{"model": "contrastive audio-text model", "dataset": "drum patterns on synthesised drum kits", "train_examples": 26041, "gain_aug_db": 6, "noise_aug": 0.01, "n_mels": 64, "hop_length": 320, "input": "log_mel", "spec_augment": true, "win_length": 512, "tokenizer": "word", "vocab_size": 159, "loss": "softmax", "embed_dim": 256, "encoder_arch": "mlp_mixer", "encoder_norm": "layernorm", "encoder_norm_position": "pre", "encoder_activation": "gelu", "encoder_mlp_ratio": 2, "encoder_parallel_block": false, "encoder_dropout": 0.1, "encoder_inner_norm": false, "encoder_drop_path": 0.15, "encoder_patch_size": [16, 4], "encoder_layers": 10, "encoder_width": 256, "text_encoder_causal": false, "text_encoder_width": 128, "text_encoder_layers": 8, "text_encoder_norm": "rmsnorm", "text_encoder_norm_position": "pre", "text_encoder_activation": "gelu_tanh", "text_encoder_mlp_ratio": 4, "text_encoder_head_dim": 64, "text_encoder_fused_qkv": true, "text_encoder_bias": "all", "text_encoder_qk_norm": true, "text_encoder_parallel_block": false, "text_encoder_inner_norm": false, "text_encoder_moe": "top_k", "text_encoder_drop_path": 0.05, "text_encoder_num_experts": 8, "text_encoder_moe_every": 2, "text_encoder_expert_mlp_ratio": 0.5, "text_encoder_experts_per_token": 1, "text_encoder_shared_expert": false, "text_encoder_positions": "sincos", "residual_init": "scaled_by_depth", "optimizer": "soap", "beta2": 0.99, "learning_rate": 0.0019, "beta1": 0.95, "shampoo_beta": 0.95, "eps": 1e-08, "precondition_frequency": 32, "max_precond_dim": 512, "one_sided": true, "adamw_lr_other_params": 0.00079, "max_steps": 5900, "batch_size": 256, "epochs": 58.0, "lr_schedule": "cosine", "final_lr_fraction": 0.05, "warmup_steps": 290, "weight_decay": 0.1, "adamw_weight_decay_other_params": 0}
Rows from block 2 of the audio encoder, named by matrix and row number. Rows with one number belong to one neuron. Each number is 500 + 40 x the weight over its row's rms, rounded and kept within 0 to 999. All counts start at 0. Numbers have three digits each. After the name is the row's rms in percent of the matrix's.
# fc1: MLP up (encoder.blocks.2.mlp.fc1.weight, 512x256), inputs 52-103
# fc2: MLP down (encoder.blocks.2.mlp.fc2.weight, 256x512, transposed), outputs 52-103
fc1.242 110:497482605503470434569518511460519531545546521466446492485549468417503539547566522471489530484506562534462518644442555508485511551492511488482544425533426415
fc2.242 113:459483497500573543568475529500450461488524513537518229451475520519477446485496570515516497511482502502605463445527502509545497514491496466495501490510540478
fc1.243 092:480516566529495442528490493555391549482492504468476512512541512489514522490548516495467476503521519546502515531506530461549500537526509496593541481510550500
fc2.243 102:504530488429483522509462519505458461491447477483530411495457487541494443436458521509523516469517462552490473523539487504522543607482483585483431484517454498
fc1.244 104:480463542506466473441488467477529444591486504498438505558483515496581519515499479511543483566531489505481544493458542537571541465472530480515545478491505523
fc2.244 102:472487443571532503512528533506538555470475408571509476411492501522473483401481494454489553452460543477516578475511507555487504541481500516437510440533519549
fc1.245 091:485519529526487587455483474455468484489479474503479580500485487421561549478512417565553513516477492501459521466547504531512507453487423443476527527473523504
fc2.245 093:472542441522482451485467529512464522543492505518483472495499465522499434551547522511452481544472504501518451507500458388495511460472485432526507513549495568
fc1.246 099:488530522505492569539532541510518411521537497551511519460514529509591503494524493545550543451449523474542471529516515509555525475544441505513496516536470461
fc2.246 093:474513436543486462415476459511439581535501512498527501466472599563459490538526501512459547542547560448496455565529503462420459477516548494498538588462525427
fc1.247 100:525498541439491530493494563508452494484483476481483453535428480611511492520536602494511462477414505511549558512509540524495480497454490510507461566522501496
fc2.247 091:483537476475461501452541492454488543561509468474475502458535486447442499474460501507527497554552502493539466528591472521524544509431515517485498458494514471
fc1.248 092:416467500466533499477431497519443510424488522479502511548508479454548596482502601512568449492478448496510474452542507459411454472526496466488468510495476436
fc2.248 113:501457522471545497459476496458510446524459761510454592478482474511478472501520498495470501490488501422430428505472480514523465540487479510506505445465525535
fc1.249 102:506521497485524473517504495504452523469467456457485503490541487530526483479575513535512508583461507507460477511550505421489570455420479511539542517511445457
fc2.249 110:505526503515553496387488509476447494531510686451579632513492487507416473501479490505499452502500454480456472518486494483420542544549503525460422527501505492
fc1.250 094:539516519450526486452476448504559525481520495525498517514487465554479473472492466510558472478502500497509482546469484554572502525525510470570508457501538489
fc2.250 088:451424478541485531498515498450436510529430526527490457479508552476498509550453417512483493470555547503488457479472544429436461454565548469478469472534560399
fc1.251 105:510515498525486521512501485509525487519516503478462544430524481486483519493474530513541567528441482547499614479550417568558537493497521500554435464420530471
fc2.251 098:515494535547482540482479571471420545478522432473511416525476438521492486495556477499479482469454514494520422486491543497498491504500491493518477458511512554
fc1.252 100:514496511445471474424464524530451501516533486483442403572537434516510517548512505468467501559498508549436559553491455521518537483433511478502495549399467439
fc2.252 111:484454476552494501422555511463486510480459498462505511402481417539484400530403519515521552446490470502456527477433523513533558490506507475559481493541545519
fc1.253 092:528511546557494499481527445491469541502508495572524513453550586455493503526479535451509468495544515593562512500426466494470481467542493426485502496497467459
fc2.253 086:484518471488481477494484479486494492505501477594506391513543438561558415475512467525559483501477550511500490483528507551524464557522419501455534516538464511
fc1.254 101:503475534467452507552535544494582447469520471542532520459439421536514518504547544539455493522528521516555544540493551480477493485490521455462479514482561583
fc2.254 091:475510458521512482486508407524485557555533479527499486533503592505489483523432565471514428470447454477509556474476485520534460516488510425483538545470463562
fc1.255 090:455474525495436606521529454485479531565477510517458504503592461508494578507503543525439460536455543454500499472562461505534546501515442487507514562440558494
fc2.255 102:529485516497461511493554443540462508418512515432491596464538447539525530485499519475503533494468424517460549399479475528536504469510486484566519422503491467
fc1.256 096:487502470422486502466496448436553497483495471421494510536570479595451505489473507536531438507553455512526456449509461503481515476450510511506472465419560513
fc2.256 105:499503515541478544405450511506484556521480537529505546525515513493464496510530469519475513492476481438458578474420496450541572490536535517522486502588448495
fc1.257 099:461467591505468464521605492533489509445538457522490576535478529431549558507591546521460499496567492548469535547482514546511479516540559476518458505524538502
fc2.257 096:521530531459549531596457529507420438538509481503484393512489516494542494469499551507540489438514497541537502460566474465560464600501545495518523447522511499
fc1.258 089:499489416521559568537517451542505547469492486589407434537478430488502491495564529492525520531583505506500490516536581581507491541453550508513437459587566504
fc2.258 087:511469461528530486541504508453466436457561423509532553507503526507555476479490499472519476441510485587536542510478539475541571577500450512529532486472481481
fc1.259 104:616494483462492554533516518506448505520498529448538558460504450441503575530475539521531473504499501407524501500494526485558565505486517496530459467515422500
fc2.259 101:417457506510536466530470502507505528488465430505481462491518504492508498572518466513544513486465447511487479529502535501541494476486470487524548476555442475
fc1.260 092:505496474562465501499503463482477546529519477568436567487539467414498491520492652463545490567500437560524517485487554510476556520523500527479460492441487547
fc2.260 094:551436393493557479483465522472473516488530502506506494452452494464520455552475502547579487484437419576529521493543537441575509518569456472495538529471516497
fc1.261 097:474542445447570567458504498524502436480542509434508492537520579523547470505533579520492548466483498507585493463557535460490461495476546450449426518504518517
fc2.261 094:518499538553494539508453497565601525530517558532527539481478463512455501447605479507510521523491549443402441512510457510461453461498502567476480508461544526
fc1.262 099:587450506467505570523474453420418548477528448437510560434537496525486554533539516550471487499586461483543546476458527563452482571497517498448502556473488569
fc2.262 096:525496484512479409468503477556456471510539460461459509520534556448456485558508512536492506498516525435475489526574469496486467449495502406529538526506501508
fc1.263 105:527463473448489490476517575501490534506503480487538549449504519482543527526561471464525541517537508514457551507504531524598557522476507503460500580608470459
fc2.263 101:490556532492495491446511440468518449561521505507447490557483481563451484485481460496523516507468490470464533435503469522502482438521467484596532480498494475
fc1.264 106:520568543542496504567569471495507537548470441483438527480539524455481528526547516497547506458547554472508516526461466491526442466491588536485532559500502581
fc2.264 095:516497504463531506506523494473528498485506474461465387526513485578546487451529503433513520524437546524497500559506484577576500554494478468528506481474491445
fc1.265 091:455485497443570479476518537491524461513529469468546532491462520481529467501558529499538491497517492480529486481471509433447510435534492478523417451456499453
fc2.265 104:513467521469490518512483525564495469479509677490516523476552486486470495495544499495510513476483497428432497505475468486507443504478523542484525486497540497
fc1.266 113:497488517457461492531450521539497530577470508508522459485488498458491537554463607417479510571474537532529528500507440548501505463520513439422532533560551540
fc2.266 104:541430455549522555526467493513479431433504461473502501503512519457742452455538500480534418442625509523479512510470538443469528501582533476496555448420491522
fc1.267 110:557506446431526592563519448511528567532428475533457547539452463455471513436523568543505471516541513484531518542485559516527568539581490539488502458487514514
fc2.267 115:521465500475575471510452470489530536503521499508473498458533587434513463502501537467511528454408476578529523470448566532476522451539492453515546495478535484
fc1.268 105:625517486475491517461491493566541445470480415510512542504475464545457527500619537495473468496538509505518513528516472454491503500552529581563527520495431468
fc2.268 108:536538480540503438492525514520465510520516484446451568515531559479460503480399463511513506500410463505505546429508417504483490490485446504501497549509520478
fc1.269 084:533502504414500452519528502578409577508523485466464515458511471555574560504543525567510494569506466544496510520489482566571566503461445459574491501506482499
fc2.269 117:474445440557514526535511514524515472492526467453545521458488517514535482502441492512527493504490474537501554519502519488486525462553494508514451476479544562
fc1.270 094:489457491539517654420504572545509490433534528465414565498513524454480445448492531527444485572495498540519488535439474507504543575487461444527553493530504492
fc2.270 100:478499514474423348474460532505460527535491512575500451512520390515496500531528481470525510521469466507491469470527537497468529476542522501545457566515558545
fc1.271 091:445511543446559512425569462481479470554469473497477496522502525547514554516643530447459483545458524488525565574521506458456521508481527524549494493480565514
fc2.271 110:525469507458528499490468509521455486494545629506578479494540498479477431505477512496554487469475462503495440510490470510512510519516504534504496500488521483
fc1.272 105:535444460526442552520507584522494533505469516506511547507507482526545492507507466525523490601471484481508595503468491429453481526492529552461539478491508543
fc2.272 098:546494489538519470481471496494500508471515441475542447520487538520545487486538518518456535476521547491509606512510448461541495495516497520517530462516531489
fc1.273 118:542510506522502485465541496551525468408476489539458489483513500493523512491587396560516437505644429549492485512602532531532514546488492471562509469507456497
fc2.273 121:494507560486499504512538524524472453503524493478539513501490520510625492510433497464463496485845470488510460480481491463486528521483465509470532468489519498
fc1.274 093:536482514507445659491583540485491515519538501470486450493491454544527512545572457544437462529409436534544553505489449515480515478499513471495483491469550462
fc2.274 102:474509539503573364481491548515399515495513568493538488475549473485527492495509492462573510508490488502449481538477503521454519519484523519475541510489521507
fc1.275 096:490413501490530450512564574484487549485508474436501518466497519496503549538496502486478519539509456499502567523502546551503582531518520490479465537579521482
fc2.275 103:470503526473471538523495500526511471541492435520437483521460485494504483468511569512523537448496509471500558432559468518586469509527470477557550457518550515
fc1.276 104:458487467516469469519582504476553448553602505553460419495587509519505515464544605565566517495505598510454526549526511464504485528550466532550504512490516442
fc2.276 100:506538596526549492461467487573452502451430575463597491474493512531540443503449458474485463442561518450479504470469503514460548532467533545516460482498450525
fc1.277 110:500453549400542555464476552507439513543473513500471488560514567418487450445463464509509454468527515473497512470514524491477524550443513559498514472559479489
fc2.277 093:491514512501504502486462427585525437476491562500492485521462489531518472481541544515490544542474450450488461509467519491531409451491519487472432476475508447
fc1.278 106:556522475424452521514484478560551545488502547519477494394472447492532512501530449488603554465523525521427562471557418564479511504469501509497468458454500485
fc2.278 098:486489519560427535479495555508444496522509409527488434537479498463473493478558490481513479530553523460522426524486517510480530518565506573538445569543486518
fc1.279 113:541536443496413476523486409488482493486493474497501485454511466533513546505525492494539496563537567524517516473527502566449456584504493574466451428485513468
fc2.279 100:483471502480474543484482535554474479500511393486477459502500594485482471473521513489531498459558483463469473503493508486508478523562493517524461502530490458
fc1.280 109:531391522496475491512509489522455517527470542529539501511530574521551497487487521448512578508505523479493514531443484580523450490523500502474509483455530500
fc2.280 094:511524503491470493493530572501558564494501459425410582491450529465513514490502547510504552475578568517514586492470510468516466452466537522494502478399472522
fc1.281 097:569526501552483533551550490504490534531465477504518542540507461458549566501485517536553462507541541455509562496470551510536446459557537510411516476497426461
fc2.281 102:499475432525512457525519508504492459502492489500538493521505451434511489547502513521523487502481538526500502495495509400497512490478503508534545564483536560
fc1.282 105:510483420409544496523549507527486504487551517424502534562496438567498505508547490502546501509478541543535532503548556549508547484539394515482514403451472505
fc2.282 104:493464535529515470455490557464471467524490493533468484486424414462466486497555538447500518538514536429466481459461535509522475482433506444460517448529599515
fc1.283 115:455490569503486492587498538500571571468479523513479474440435470584459555457468528533505536545525531518457513504431485472525466504556496580487492437536487523
fc2.283 104:547547469525559466497507494525466499511522484513527444542545525486490490495588476531498503467452552468537463516498528462494573524377538502451498526504458516
fc1.284 108:590430550557507519559501522517480454560453543520523468492504511552504453469458600471531540530565521479475536536510459524528453536511526459458508506485456546
fc2.284 099:521464561536468498497483445502440522489506472451436589527454552524616487459498521538524498468582510549556542477478526484498513468468521492522462493453533512
fc1.285 097:550464497404499557538509432446529428553471499472520514514460451479447503456446504524582498465529463499549462479512526496504484489465472515446447526524495486
fc2.285 101:468536536536526532486502489486476533510509545526520592497499462588469486546519472533454461484519524467478538498467548470495530496516494516576446509487520520
fc1.286 105:481472465476503561504503411496501577466464512536468451501480489483518524586518496590522546473478508503459521450452461503554502492568534533517517433466537479
fc2.286 109:506446505445473528498501517460497455565467595491509516558521511510538555549400467534482512503484530512485418506464524521498539533509413467531467351517457520
fc1.287 100:483474483510510474552565440545496565523501477394556518477505544527491485461541463515502492468427468441490452481534506477502488424492557496460499465493465512
fc2.287 097:528548458487436536505498513479502517526492571536598547527539487501513493466497505518492492554496548471405505583568502497550566556541492546486476557559545442
fc1.288 106:536523508481474554567528540525468466454499526516479574435531374569481516558443547507487426527511480488548580477490476528445539523560425494579419524470508504
fc2.288 101:502485565522475445502449502498527526502522487577451497499485511486399409493550476523490486477510461510511443514529510537478502496522528505551524534479493512
fc1.289 110:530438402466585491510480490540474504453491502499488503471533472506491487463513515498497542500470454547485525546532551472509504498529523563461480545529502498
fc2.289 100:533536545556497510457512533481532465539526476500482458557539520482469484504480494439466494472479473445502516460499373575521442554532409503497496521510469571
fc1.290 122:475493407428449505456484405476444544493491473460522465389478488515467481517507545506556544507360492535498542488533552491598479458483477503504524464404517501
fc2.290 112:516534560499461516510572515508451472471529441582477495533442525448479494440510483472473478483599478504562495481485485498498495494475511508516472467525465498
fc1.291 090:544476457495459514530445484527488502425522483520438522458504457505478456539506540419535494507502529557521440475518578499540502503462512438529545518498557454
fc2.291 091:539478569527488536529530451483604532522403584509403497479447498318546502478546439514547538460515454496496500506476484517519439539481459566462486459511518514
fc1.292 108:587516490470482504453458538525474506521563473507549439561467469500529535510552475487530571527528514508480474437514502522461503433490548504498464515466444478
fc2.292 096:494447526470521494517431485515493468544429446518526458486513547464503478469502563552519465519524471406414429519529485460505478578549495519497522508539529481
fc1.293 093:534543576548457514506468551509512485579518506389483495493576484473463539500474517529500484442535472512499483520427459528510469507576514527541526502442566512
fc2.293 087:519560442473477510482439526501513461482458414514465443518476532467489506460515445476569436490482465543538569517563516440471499585487499487548448475486519463
fc1.294 083:433484549466458545497473520505509534494565440469493535479491489538571464525443599490479543475456500523491544503416505489502540477446464460512535447526578554
fc2.294 094:523568470451474491434477515540455529433485565534428445462465454443465512492544493444513471508524451499551495496525459516469512554540493539536552487524509480
fc1.295 116:576504449483534495456544494514455480568498512533490514454579502489519468490494510469481493484525458473501564557548434548590530519588438506492506527551515534
fc2.295 109:470470514509544483511474539480497491480524440633488455516494454531472499507493469541481500522470509554519500423470487454508508452522509421532526522495481586
fc1.296 095:539499558517505501493544556518566559506476418435519532568495517471554576545458512451458538495422498509499467516515567553527498587456485490472549469544472477
fc2.296 109:559484499549452517466456550535521510529437490487516450571524462586524497495436418563486505510549524508494578545562499516530510577545467559452508484541453490
fc1.297 083:571514479497504504420535531518568471459531548514499559491511521450617541467558523471525493497512482479440504546484549519527594486528498508519556501526475431
fc2.297 087:478465529493478506442488475502425558605490543495513457513559525564500468527434440474504512496480597486462580518527434533551466519518526534502516526549485515
fc1.298 106:504473452486429516491503470388528502524480443492512483469440484465490503517488513528511511476490467460497475478469609534506506461464531487476513448532452481
fc2.298 097:449498433543487521520516529499515558506527533594493429461471561474507516514506497494473522472556499526502557529524515437534469613512427515503472469526506484
fc1.299 096:492521531516479500470526478568496548595466475489515529477624495529499539562459482512482424537507476483510471492543454437503493453487539494532490538530424440
fc2.299 089:506501512514479485520536472515481496450544455472455441485502490531514474407511488523512538501476466505504484534538465505553527551448448520462452459486494520
fc1.300 105:491444512516555535460522597563509550493478455495487445537531565521537476512447453475573486520495475469575568471537506584508547507557491523465532474512477490
fc2.300 085:488496468435569470514509491502550513482498523533471479508430504466488515460562519497539577525483559498482546550526495444571421487488454473559503511528531503
fc1.301 103:572489480445490487504505568473525512496461494452561463522516550499479495547503592519507501513507532509579463512484521479475512489597506541510483516564389481
fc2.301 097:457442533543469544561546541451494518459537550525481584565522482462474559401513535515501529448501426589533510545504514553520418482465534513547544511506572482
fc1.302 094:479483450366563565524544552470495445421482504510539519549487510480516508538561570480519535484496476552508498480532487455444427466534538479511468467465505506
fc2.302 111:510455524469484506514459573530494516501509652506514530503510473497469464449571512510473498477490510461457479496480496507481450529477506570484519457503577527
fc1.303 102:470477550493481470526507555481491557517501499516491567475471458410558556496496544505450455493569539467482513515437476498456453475492567468445485562512480465
fc2.303 092:488533486504550537456473547508527509519509578507534445585532514607429465506549453497536540516446451485516426505485485466474515520457510519515490435460521532
fc1.304 100:479512551466498463613531480530509470521511480459549538521462466499419510455444496450528523467506478498576482563499485529519494396521486461517493510524548547
fc2.304 104:480501492553488565499468507476529488547464485538507455500534526426490481488548500543509470517508511486482442498536483486526517590435482558484529510524490511
fc1.305 093:512506513431511444515544462512538462481569473516487528527514454510486475457539595595585462474525492476554567499506457567529563500499477490522525554577502546
fc2.305 103:483452516550455487512549499508419505531506494563494453511524476513468460584496407523434491534414556490468446490460489498500532510591503546470489534461543446
fc1.306 103:515532422498473555564535470512529437510453529536510488457520494481532482445534451462505545515441500476425481544484589464516492488469491488518519479460618552
fc2.306 092:470503454565489495460547517518439529488492488536456467546474529544471445521489520471468474450517458507508581484494502522538487549510516494499506514542476552
fc1.307 098:443487503527449528525528435539548509535481447484528501521560488568523550474563481531462462475523524565469511511498458545484488501422543541539502469429571441
fc2.307 091:473464448496566500516461563447473553465486551499511428493477467465495478487531508472549483472537464452466525513550479507559546633547462501502505487493530495
fc1.308 103:458517489557468464509460521483580480460510445473523451468454525403498494511597528546520562493511528480483523555483501504521525518499563493427530481519442470
fc2.308 099:509444514510548479469534544474443522466485480485484392470459547542527496538396505532481535525456472469492434460556496468482501507482490552492476527547484520
fc1.309 105:478500371463495491465529526470511508500544486543488429590488443478577512406522509481535604550443527488536436479541528583462510501490496487489519548516588497
fc2.309 095:559401490451539487556554498525498493450526533588542524484503518505497493546482512488473475470451452474528420563539488496492503497538514550514470487459492535
fc1.310 095:508562514559490520447465488464475481534543497502496528483495495470561521440500498552506506498523461566497487488548491490482529513512468460537492557571493525
fc2.310 089:523513426505481484487477521534443513487482456495483513477514554468513462564524525472431495521577479450543458471482481355525508468468497475497492482499441509
fc1.311 101:524523446478519499458501614496547500513489523398549475495506479518577483528507513480457532505516484506547544496551508481535443484526427486480508499542563506
fc2.311 097:485486518579537526527495493536511550497524488439507570533429499472494567500561500505474503561486548474400445533493421489448438471526553508498488433441531517
fc1.312 099:513508520467489541499509551569568548437500445525507484622450460481541520568575472492486492447620445486475469547481446518494487520537514540510509502483611470
fc2.312 099:475542450548496400553526523447573470531518522477488529554528406454489495500500522475508504470465467546479519529491464481507490520457536469539512530495511517
fc1.313 085:554475512472564560509498531460469545582426533457538490562542524478419464517424480500541585499457475534528494487526478473486489560489541475400462529429541500
fc2.313 093:475541567467455489495458551469402506612535561563432509527523433507526487494465428524469509473528432459457523540491498520498562464489469521519375485535490548
fc1.314 093:526458513511498576504493535535469454442483561550484452501503503442462440524474556519442451456483525491532543489489474425505539596429459441506446536499576577
fc2.314 108:508544487476477496456504511540470562531500556527476474441538509568491484471469501468481499505526468469469489487535482504453561508466507526526458509519473592
fc1.315 112:486506532483481527502618493514541564462590464545442536506488490518477604478554525411451440534499569443548526574535529510487548506500448508507486412502557519
fc2.315 107:498460500474485485552492513551465456436548430513479386523430494531505503504524527449489511472535426515584485392574548547612438527542542516501489498475500493
fc1.316 095:496472476450520543465466537515520425508514489548474514560533484513594530505430453480479486546513531472519538475485493477563525468491494426464564485573578521
fc2.316 099:536502470514410526471487500484475546417507531536472516443502515402483499478495478480489477497541432538535483397570463552459547492506494530558550544546478550
fc1.317 088:522546461458497501412547531488589498430517498520435518473488484450591522502550511497536526478525516456470515508522540547556535495563529496502557508505461473
fc2.317 096:488483543509453517466485505468407557607501563543541491524540533586482520493477449470470516508495556464444559509543482523549436427496548532430512500507495522
fc1.318 105:495511395457473544517497472489479540532478492430543498446425621469515518441467500467548540430456564509537543516492462449570531430457495551487561425486502494
fc2.318 097:471572497532523396523476447498509449515534523576505468544501433496468454561503534538479480481511489508489507507543550433509498566480496536538438520517459431
fc1.319 111:512490524515452474547587513525450487537445526483509439472522498555493536496552517463478474541472509526520526569510504505537449510402497504578539594514491553
fc2.319 099:506582544562550510468482505525414485529538482391500538475473530528466442533453544490531501476498454541568508479487463509420531511505528535529469441528522513
fc1.320 098:522549541489599509494480516486463569528517565523473491546522513479528506510496465489519473475550467467487502433479507544562544505529479576512541520545477440
fc2.320 090:482496496437492492451463434504505463477487508501562426472457531491486484534429515490489510494485459507507469478515489484444519499507477470496567509456438451
fc1.321 101:569497482511498492391530449506463449567608510539481509458473510497593474463497570459466464483451545482491592529583522581499495561572454440470550511520595578
fc2.321 108:545474522571475526545514469478495462445544460520494398482480507535509470463414511487561487509519491490524521437522466530557538466492462445492468491537537501
fc1.322 100:499558512498522549449461547483532487498481498533475434554528492478516490463430506540551568521516473532552446439503446468498450552533556472458460434448480537
fc2.322 100:539525541486454506480539506500481524505535621540446454519528510523466416516515461502452456491578556430388556534517545536468523545479463550460493440495498476
fc1.323 091:441522520409520573479542531467531499435534543459495491491539568508546527520609497481520494426556483608511453517494518432417420457544557501479455450514489484
fc2.323 104:495469548514447517498453497542476469494515608521519484488489427474486447454584510522494495494505526475469453480441483534506436497475498538493514473504546522
fc1.324 106:458483673506495507581515475496540467551489484520524468493487486504480578489482438491479578488564510538488473525559483577590456505459500525498508508537461526
fc2.324 103:520515474509547554402464427496517512492530563467526473492513513461483543434526504529507442516498494436488539540522513437459566544500497513512563499524493490
fc1.325 103:551481521520470481590515505560453501553549499445483506575527479560494528556460428439434462531488480526493509498486496466548560483418482487522494625444560520
fc2.325 087:512507510467495492464489513521474442412509422470487532458513579545479510430440537496550520546469424464508549544489475531497549581510520537530480348534484427
fc1.326 095:561473479434511525471533548545479535535494526450498512471495504490518511554539441474498447495514536514514503505597517502534597543535497516442473582600488439
fc2.326 096:523519514507441536432479479555523523549505544535535495508454479524496446501507503508499570499505541421438502455512472464493462454555525522533509479531510467
fc1.327 101:541503453504482504456506566485501506437513441479542432460440467617499523475522501505499521494535544579525497431505554492534536498502529540568528503568528524
fc2.327 105:547492483521548525508484456504517476496504439505442459470531542541444465450406469473510517531458450445466520509550456545522474455465381484526492445477527480
fc1.328 096:475515459554482538454562493519546464506425511578512505531510459543447542502478516493465491505476491497518494516522540526554450469521458407483541502507436547
fc2.328 099:525502466555592496482501552527404540505571504549425491406465527526499578523534500499533508541455452477488491528421429468462497470518464527530520483523487547
fc1.329 087:477455570484498444548540505524458564533472459449517477562511501486520561536576530586508549517459550582473511611480571467452529547434489427571554561549543508
fc2.329 112:500501471458463487465469535497492487563459542473606474506511502516487501468420504510524485504493451498480515563532498491472617565472474594460428530523465494
fc1.330 111:487548465444547512420479426523466480527508560537482558459511530455568486362501565492502527462550511487537506511601469567560491488516499507511564553524479470
fc2.330 111:490420513490525551473503524471487449458521472565442440509511470497490472491539484492444474478453470500493552486454473498530439512630469477552509487574536556
fc1.331 092:504406508499477499482566475575447491516576483493497535514582499566458472449493569508509470512520503486533452541477508506500473501469485475541571492497540490
fc2.331 094:516504548498500514506450510501498530503480551504487434486514551434468492500505428497495544500483496492485497462503471511545555554555514497472465495524490468
fc1.332 100:520466521487488504505564480576439489556497505478486484518541503567566561554509541514468453533479484511487562499511456574547530459426508506526493526451554450
fc2.332 119:495477556521507527503494491491464448468551494495502518420461477521511457493485529463565524520492393491474473449477461524481564480504536483515450482512574504
fc1.333 099:498445533433479462574581544484573509534509516476548531444464495505508473472539526480534497437525507532495626526530523578498538496501465499439461572541531467
fc2.333 101:456559501461479555461461516531474498532488517505495435504462494502467468468538501500492510472436541425493504515472451463562482470578539457572502448529455495
fc1.334 094:485460500437482519505513473560493519579456433477494468507527461517468574555521540443503461437529511517527486468574507467509492519545465498541483526444452501
fc2.334 089:469503498468561514459502542444506440526495506470521510556518509446507457399447525551487466498469538491521502438491498447474461518471505460543539448443476458
fc1.335 118:437476538442472470456537472463456466493484526560480505560504512438512533487508583474474450548511502528480491485516555463423514460485584543504466524504419429
fc2.335 131:518482423500544506462504508446604503553474783519473437519499486485461499529483473528473473462523470476508527504479494483494513528504488526516516524483495486
fc1.336 098:513473469526534547428542531488510493567453499532447519452480456510537509469611579455406501520476523471512505509542469590539481477551461493520511480542619600
fc2.336 099:473465483529520513551498555503573482427528497545499559530465530523529549471450485497505496510464488517489479444551464511541490489577460486466517467482470532
fc1.337 120:509487574548407509447469486571553468458489477571504506439474491552491509492620518502482502468568463573529533455483554536490480517483528456492514546508489508
fc2.337 109:504524491546528517495504467458463536478575454591486527542466568483471480417453501442532486534496477454517534501568456579492513472442476507528467474489499499
fc1.338 107:519522564504458548479550523539513489519434529508473510505645520535512519526487557442515514521476583468500512526409511457522477418407461459550524547504506492
fc2.338 109:493539515576547499504546445459451524472546519491519545387469499520520529467464495494505521431484486478510542542486513477462494521482530512558546477503533517
fc1.339 099:507469518552474527463574528472514484521450461458476534484506485507444521450566556514492494513473564487509558560492489527484494417504482488449541534472488494
fc2.339 112:508551536554508427459504525470441557557492519524546474489515410550513496500483482482507496524462497501477457539480507487469570519438516477580517602528578506
fc1.340 115:472482503451572532514492453530552473468462568526432486492461481494511563497466573572537494469588456504510470557515514514533542491505513523531506454562508499
fc2.340 108:537505544486576542512467438498482511464536491515549524546519555519478491501547461493510479484486496501580495495452531564463491507499553508578521536503502453
fc1.341 100:494483433487506462499548470508477552498533471512555486534531545489558547509557477517455469488505481532499466494475482600514515517530528452581531498481563442
fc2.341 086:501551500531476536548496483487418509450509417527536393471495485544521443472482486527546485461490474535472456426553468478536481585500442556477474502478525474
fc1.342 106:499467430520538512500485471518526504480492533537478455602415503445575534466496505515449491516576512439586499491457490510531568524536550512561450429544474448
fc2.342 102:521564434503522529489492520496557498477487595592527434500511472564428484523610423443496519451560480505516479495561540524439451509515495539420495527427510518
fc1.343 107:536473502479434514489475498506511517523479533510491518456498483411540536493449502533610579490494512523431568490557453561528540481462525466527484479469464482
fc2.343 098:524486497507538532512499503511471501546529401509515462477456413502488506540517525524455477489420496510543481527511458491457498476497485505517486441475495472
fc1.344 080:480437557443472498500567520572486569547509461449552469496519516469487597507533564503482508535489515517471459546472551474508536478399543467531529509530517500
fc2.344 107:515518453540516455479433537514467479521474550457558521472460455517500480537347504522514475534424404512494547539491491509530608527534487525478416525539526534
fc1.345 090:603466515430531535508442552443537514554500470462496512494458529435471497534458491542521552554477501536498496477439484451436510571499500492479464548481507550
fc2.345 095:486560502577443478497464510475452529546503547520423480513493519518475522521516454509523501450520409471538518464526498577457497444503483532505410540495476543
fc1.346 104:460469476495502547512487553574541563493495425503504513448482550578440456439614552474457528549446512494525533491523501515527488478432517501498452484468458511
fc2.346 095:521522512484525445467515495540414534488492534471519495485483516538506502568522453540520552519504503473415465497506500452482529496494514571497447402529517527
fc1.347 103:531474517474491480522498520513486510516455563463561484531450431511512474497464544502531503505462585497588631474534482418551485435491470473505522560490538528
fc2.347 107:535627478589473503463505509471455511493526467471525509441574525513482470493475484514489466444488455513455472446548459536388554449498552501544487514513544522
fc1.348 107:487578407460549483535465523498517493515475452504584562466488443486506465439506542523554601563383551495503486563526585423508489485526538483491490493486517419
fc2.348 093:544517454581491492478469529549550523507479435475472556565535493403491490589461538478451498525509478458464527490513409553518462487495528466557519523468466504
fc1.349 103:528483577474475507531517516480563515451519496524438466500466491467477568552521472562495583536542612489443476599497500517489517462470535555503522525486498484
fc2.349 102:498480451478599527511494521464460414505490524502475342499472486563458488530458558506474414459445488493548494458531551506470481499465466485521430417484483465
fc1.350 094:526481545561601479531520552531489482574474493499440499529478520490544584487505575536523526503484540488482426542511507507480532513509493529556477547538554511
fc2.350 091:511473495458496491505468506479479465485493447440498483499491490536484493471465495499522534477538466541509495503567458484498471542475482547482454462512422456
fc1.351 093:559488546479573535492520546500526434494532419473519512496470472593496582532463581498513502565500495490528548560503510514535573559475421497524534449536557542
fc2.351 097:531471497535545447486548462496515539512480441457445404557477480537512489500430465573521565518533494492478578531567488462491508508528549498451573421505498518